Weights of a small image captioner: encoder norm rmsnorm.
Rows from block 3 of the image encoder of a small image captioner, named by matrix and row number. Rows with one number within an expert belong to one neuron, the router's apart. Each number is 128 + 32 x the weight over its row's rms, rounded and kept within 0 to 255. All counts start at 0. After the name is the row's rms in percent of the matrix's.
Before each expert's rows are labels from the 100 images, of 14976, where the router gives the expert most weight on average: "top examples" is what is common among them; "colour at peak" is the nearest of a few named colours to the mean colour under the peak. Only what is clearly more common there than usual is listed. The data: simulated telescope pictures of galaxies. In brackets: how many of the 100.
# router: router (encoder.blocks.3.mlp.router.weight, 4x256), inputs 172-255
# up: expert up (encoder.blocks.3.mlp.up, 4x128x256), inputs 172-255
# down: expert down (encoder.blocks.3.mlp.down, 4x256x128, transposed), outputs 172-255

# expert 2
top examples: many stars (99); bright star with spikes (96); ring galaxy (48); edge-on disc (32)
colour at peak: brown (60); grey (38)
router.2 099 [130 132  90 155  60  96 139  82 165 146 146 163 136 113  96 173 151 170 120 100 131  79 170 108 170 105 150 106 158  78 174 123 106  95 164 185 117 145 130 169 115  96 155 194 113 132 145 132 158 110  72 117 160 122 133 103 193 118 191  93 185 150 106 165 126 183 185  99 106 122  96 108 144 166 129 199 163 105  80 130 107 149 117 105]
up.0 072 [159 131 136  86 119 133 126 100  94 131 124 136 143 125 135 101 116  84 174 133 109 162  99 164  99 140 116 141 144 158 134 138 133 209 124 130 119 154 144 113 131 164 108 102 136 166 180 104 104 109  90 153 117 152 124 129 111  57  96 123 114 142 141 110  99 143 132 133 157 158 114 142 121 123 151 133  80 144 127 165 202 153 174 129]
down.0 055 [160 212 132 103 121 111 109 155 157  89 141 161 164 119 170 148 114 185 171 130  92 108 188 115 153 182  90 129  45 120 111 186 141 146 137 152 148 130 164 174 119 202 150 175 131 145 190 127 127 126 109  93 154  79 190 152 162 130 148 107 143 111 123 158 102 172  49  92 142 142 113 114 105  85 139 142  94 115 105 188  99 126 211 103]
up.1 066 [123 130  98  79 138 150 178 121 122 138 119 166 160  99 141  96 135  75 150 138 127 147 102 161 106 153 145 110 143 173 106 108 135 228  94 132 166 133 109 132 116 143  97 158  78 113  99 104  93  95 105 138 130 112 154  90 123 133  58 124 133 172 128  86 128  90 136 132 161 134  28 133 121 105 179 129 114 125 126 139 145 145 103 187]
down.1 050 [255 221 111  98 107 149  68 164 146 148 159 169 130 123 107 130 135 157 150  71 101 143 176  96 131 121 138 125  31 132 118  85 150 145 143 133 142 109 196 130 136 143 149 180 151 160 168 166 144 131  93 114 171 129 110 202 123 107 168  95  99 132 139 175 110 148  11 119 144 136 141 111  87  63  75 156 101 126 125 151 138  97 143  87]
up.2 148 [ 88 128 112 104  53  63 157 134 168  84 158 146 136 145 160 155  96 155 128 174  97  64 158 115 157 120 163 122 114 109 105 101 142 121  69 131 117 116 153 168 120 112 149 153 185 128 108 107 118  96  62 105 122 106 179  95 170 146 124 167 181 137  99 128  97 164 167  91 140  84 126 137 101 135 153 173 131  85  85 110  85 157 110 111]
down.2 168 [ 96 106 137  95 127 120 115 105  39 148 114 125  87 119 101 114  94  62 169 139 137 132 120 152  64 104 132 146 148 135 125  41 177 171 103  87 103 138 131  69 139  84 107 100 116 119 113 163 141 142 128 115 151 116  88 128 122  60 122 135 146  88 148 132  99 121 141 143 147 127 129 172  99 141 117 133 105 118 115  69 135 140 135 123]
up.3 085 [144 119 139  92 135 148 117 102 124  91 132 122  99 119 144  81 139  60 132 131 129 144 113 150 110 143 124 147 141 135 129 110 133 223  90 103 115 155  92  94 116 129 118  92  76 103 128  22 105  91  96 152 145 158 138 139  31 119  84 153 107 135 162 122 142  91 129 163 132 145 141 173 151 115 162 127 113 170 144 112 138 148 141 146]
down.3 060 [ 94 161  92 121 102 154 114  75 126  73 115 156 122  65 140 124 113 130 180 101 119  83 144 117 137 108 101 125 110 123 119 178  79 174 208 131  62  92  94 226  83 128 109 150 107 141 207 156  77 116 126 113 127 131 177 113 139 168 129  74 117 147 150 157 120 139 104 114 122 130 100 107  93 193 171 137 109 150 125 175 117 137 134 117]
up.4 155 [ 99  78 113 146 129 123 155 133 120  96  74  90  96 143 101 108 128 120 124 171 160 138 105 102 115 144 122 154 122 117  54 101 157 147  97 146  74 104 116 153 135  95  85  77  99  98 119 102 130 172 165  99  51 102 151  98 148 178  96 166 129 150 202 127 123 134 153 130 138 115 142 193 152 161 170 175 176 138  58  85 138 152 129 113]
down.4 165 [101 104 203 118 132 109 141 138 123 128 122 135 114 122  92 147 103 137 143 186  88 121 136 110  82 128 225 209 107 202 124  96 149 166  92 115 117 129 215 101 142 163  95 104 155 134 132 129  67 170 109 121 115 133 131 151 123  79 123 129 156  79 135 180 101  19  83 130 139 128 143 116 169  84 145 153 131  93 121 139 125 145 164 146]

# expert 1
top examples: round elliptical (90)
colour at peak: brown (37)
router.1 117 [120 144 109 101 166 114 127 156  86 120 122  26 151 148 151 121 103  83 135 122 125 166 108 168 143 126  84 115 129 117 147 108 128 123 130  94 120 140  78 116 154 127 135 118 142 135 126 152 135 102 147 156 117 126 127 162  31 127  97 210  83 120 197  64 154 108 116 112 155 100 196 118 138 123 110  69 109 171 143 134 139  94 122 132]
up.0 054 [122 170 175 158 163 154  95 106 182 143 150 186  89 133 104 157 131 172 147 146 151 141  78 186  87 181 127 158 160 169 127 150 176 166  98 129 123  94 111 115  93 136  74 106 117 112 151  85  71 177 187 109 117 114 154 123 195 132  91  90 143  85  86 159 128  64 136 123  86 116  86 126  72 130 126 134 117  78 136 135 134 116 158 119]
down.0 057 [ 75 117  84 113  87 111 138 151  97 112 147 116 146  82 109 144 123 114 154 124 102 125 103 185 127 161 114  95 170 140 131  85 189 197 163 123 146  97  92 109 125  79  92 105 126 148  98 135 163  99 103 156 139 134 134 104 162 122  74 148 166  98  91 143  84 179 195 112 185  95  88 124 105 196 141 115 129  81 171  62  77 174  66 182]
up.1 089 [151 139 111 125 120 161  71 143 137 129 167 193  93 182 116 164 220 166  72 143  97 183 105 118 154 137 124 109 157 113 173 122 126 187 126  89 122 103 139  73 116 130 178 101 113 140 124  94 127 112 111 122 181 139 103 144 159 174 161  76 148 130  87 106 148  95 166 115 136 126  64  97  85 117 144 138 132  88 130 113 100 152 123 138]
down.1 074 [115  96  92 130 146  73 167 137 146 129 164 106 184 160 132 133  62 124 126 149  86 152 157 142 188 121  94 131 170 122 155  77 216 186 149 104 166 109 150 122 134  84 127  94 126 152  79 132 159  77 115 180 150  90 132 121 145 180  93 169 183 103  81 151 124 186 191 122 162 138 113 161 149 172 150 156 145  81 131  75  83 145 140 154]
up.2 088 [151 120 142 124 133 180 103  93 161 122 146 150 125 122 119 143 154 124 125 137 118 143 135 153 121 162 149 183 118 130 141  97 148 203 106 117 157 137 182  69  99 183 112 131  95  99 212  53 126 103 142 147 129 120 182 117 113 156 192 101  91 142 113 165 121 129  97 126 124 180  91 110 141  95 119 169 116 151 120 131 137 102 168 111]
down.2 105 [229 131  91 150 111 129 145 191  97 174 144 129 158 129  69 103 146 132 121  78 145 142 161 145 140 113 125  91 132 108 141 106 196 128 152  87 203 105 115  96 166  33 139 100 144 157 116 179 196 120 145 144 144 148  23 137 134 110 165 124 121 111 117  95 131 120 141 159 143 106 109 133 121 149  73 105 105 128 137 134 110 112 132  96]
up.3 114 [206 171 134  80 154 145  99 139  80 168 174 113 139 119  84  85 131 116 180  90 121 143 137 204 118 139 149 108  83 164 104 137 139 145 137  95 166 123 133 103 153 130  92  84 147 159 134 139 142 103 170 150 141 136  91 159 103 122  88 140  82  95 143 122  82 106  93 154 164 122 134 110  82  96  87  84  69 132 145 133 154 104 150 101]
down.3 119 [ 98 137 123 131  96 167 132  94 195 128 149 148 104 120 159 105 185 177  85 146 117 123 196  97 117 122 167 148  58 110 117  92  84 132 107 165 102 137 150 143  72 156 145 179 124  79 146 105 115 150  93  88 114 149 165 122 106 160 189  92 100 168 173 123 149 164  95 133  67 151 126  93  73  93 111 180 150 165 104 184 107 111 126 109]
up.4 159 [ 95 132 115 155 165 191 106  86  93 167  76 128 146  91 138 123 152  93 159 111 179 167 107 166  79 151  99 153 175 128 169 135 117 141 144 130 122 169  89  71 114 128 132 148  94 120 169 136 138 154 171 127 147 141 151 141 113  80 150  61  70 178 146 131 149 175  98  99 109 151 109  93 127 156  92  79 117 180 157 158 151 103 106 187]
down.4 181 [129 169  99 117 160 188  98  98 145  77 146 132  82 120 133 155 158 103  76  95 134 123 121 150 161 170 122  94 160  81 186 103  95 154 157 169 101  74  79 131  90 118 121 133  82  57 134 108 113  68 129 150 149  89 119 115  95 144 103 118  80 115 106 124 171 131 174 139 108  99 119 109  94 157 136 100 111 151 163 134 158 160 136 122]

# expert 3
top examples: ring galaxy (31); merging pair (30)
colour at peak: grey (65)
router.3 111 [139 100 188 144 140 159 134 112 158 131 115 203 119  97 103  88 117 128 128 152 134 120 136  88  68 140 180 149 105 184  70 156 127 138 120 123 133 121 196 124 105 167  91  67 114 140 125  99  85 176 150  98 100 150 121 119 172 120 117  42 135 135  85 161  97  99  85 178 101 152  75 128 114  89 125 122 129 100 150 126 130 130 145 144]
up.0 089 [133 126 136  75  98 112 146 141 162  97 157 139 158 133 171 136  89  62 136 181  90 125 148 138 131 156 104 140 125 103 127  93 175 234  89 120 156  86 137 147 101 153 106 126 120 127 108 101 164  94  69 156 119  50 137 104  86 136  94 165 141 126 148 150  92 149 127 131 137 152 123 165 142 127 182 188 119  99 107 103  93 156 165 115]
down.0 066 [134 175 104 132 144 148  74 137  79 124 129 125 102 132 122 183 151 120 147  90 147 164  93 152 158 137 107  68 158 111 142   0 117 167 198 107 107 129  96 114 131 126 167 125 144 151 147 157 126 127 161 135 149 108  87 181 124 144 121 110  97 108 142 124 151 126 119  82 156 103 147  89  96 156 111  92 111 130 145 156 157 150 125 123]
up.1 155 [ 90 151 145 114 139 127 102  92 158  40 130 154 123 110 148 171  82 113 192 150 129 109  97 171 118 160 122 135 125 128 101 116 184 169  95 133  87 123 158 117  98 136 101 110 140 126 157  52  91 127 133 118  99  94 188 145 141 163  45 142 152 108 134 149 111 182 132  88 133 131  98 172 103 148 160 120 102 104 132  96 143 190 176 148]
down.1 153 [168 107  95  95  90  89 147 123 104 174 127 145 147 155 147  85 122 163 114 132 135 130 178  70 136  84 123 160  93 141  94  70 145 104 123 157 130 181 157 141 149  86 154 114 155 137 142 168 139 117 117  80 128 111  98 146 151 108 235 115 146 199 125  96 141 128 132 127 112 142 129 173 167  87 104 151 130 149  72 189 160 121 194  84]
up.2 074 [169 183 102  63  97 111 103 137  94 123 168  87 138 123 117 132 152  81 168 104  89 188  96 140 172 130  87 106 110  95 134  97 156 208 152  85 134 125 153 112 164 140 134 153 141 150 166 150 173  83  89 136 155 101 102 177  91 137 115 191 156 104 171 140  89 174  98  82 199 162 138 129 138 147 134 162  85  81 123 141 185 160 166 144]
down.2 061 [161 180 152 199 106 193  87  58 111 149 128 197  87 171 134 143 176 163 135 123 172  96 125 153 102 144 121 108 131 144 123 103  77 170 141 105 131  99 101 100  85 140 134 129 150 121 201 141 119 173 174  86 131 172 120 122 185 136 146  61  96 137 108 106 123 110 105  91 111  58  52  82  73 122 120  98  91 120 166 192 141 119 137 109]
up.3 076 [121 112 150 110 118 102 147 130 157  79 142 171 147 149 151 142  99 156 151 185 108 109 144 132 122 128 148 138  48 174  95 133 156 134  97 118 121 123 170 155 108 130 113 109 172 154 137  80  88 127 116 131 102 119 158 106 152 146  99 137 179 139  84 127  88 129 117 129 129 121  84 139  41  96 169 146  97  96 125 121  78 188 173 138]
down.3 098 [207 106  88  97 103 109 144 147 113 174 142 158 110 174 129  67 114 159  93 112 126 133 176  85 145  92 125 145  83 137  97 110 134  79 113 138 139 154 116 137 157  80 138  84 122 115 127 146 147  94 136 112 113 112  75 134 167 144 228 122 151 183  97  76 162 113 157 157 101 135  93 179 107  76 105 122 119 123  87 180 148 116 190  33]
up.4 080 [ 94 155 117  79  90 124 111 143 100 110 181 149 100 104 163 102 132  79 143 132  90 103 127 146 113 155 138  90 140 118 171 132 151 183  72 108 151 133 133  85 137 196 118 144 118 104  65  92 147 100  78 142 182 161 126 115 104  60  87 122 135  96 124 140  85 151 144 149 154 128 125 163 137 123 120 147  81 117 117  92 117 124  81 139]
down.4 067 [134 138 152 124 117 127  93 161 119 122 111 163  75 138 139  84 119 133 177 137 165  80 148 102 113 160 139 123  57 147  17 155 123 136  75 113 134  84 164  80 156 112 193 102 148 143 103 130 201 151 153  41 123 159 142 146 184 174 175 137 125 176 156 125 112 150  84 105 146  69  75 192 107 123 100 110 123 102  54 162 122 117 162  31]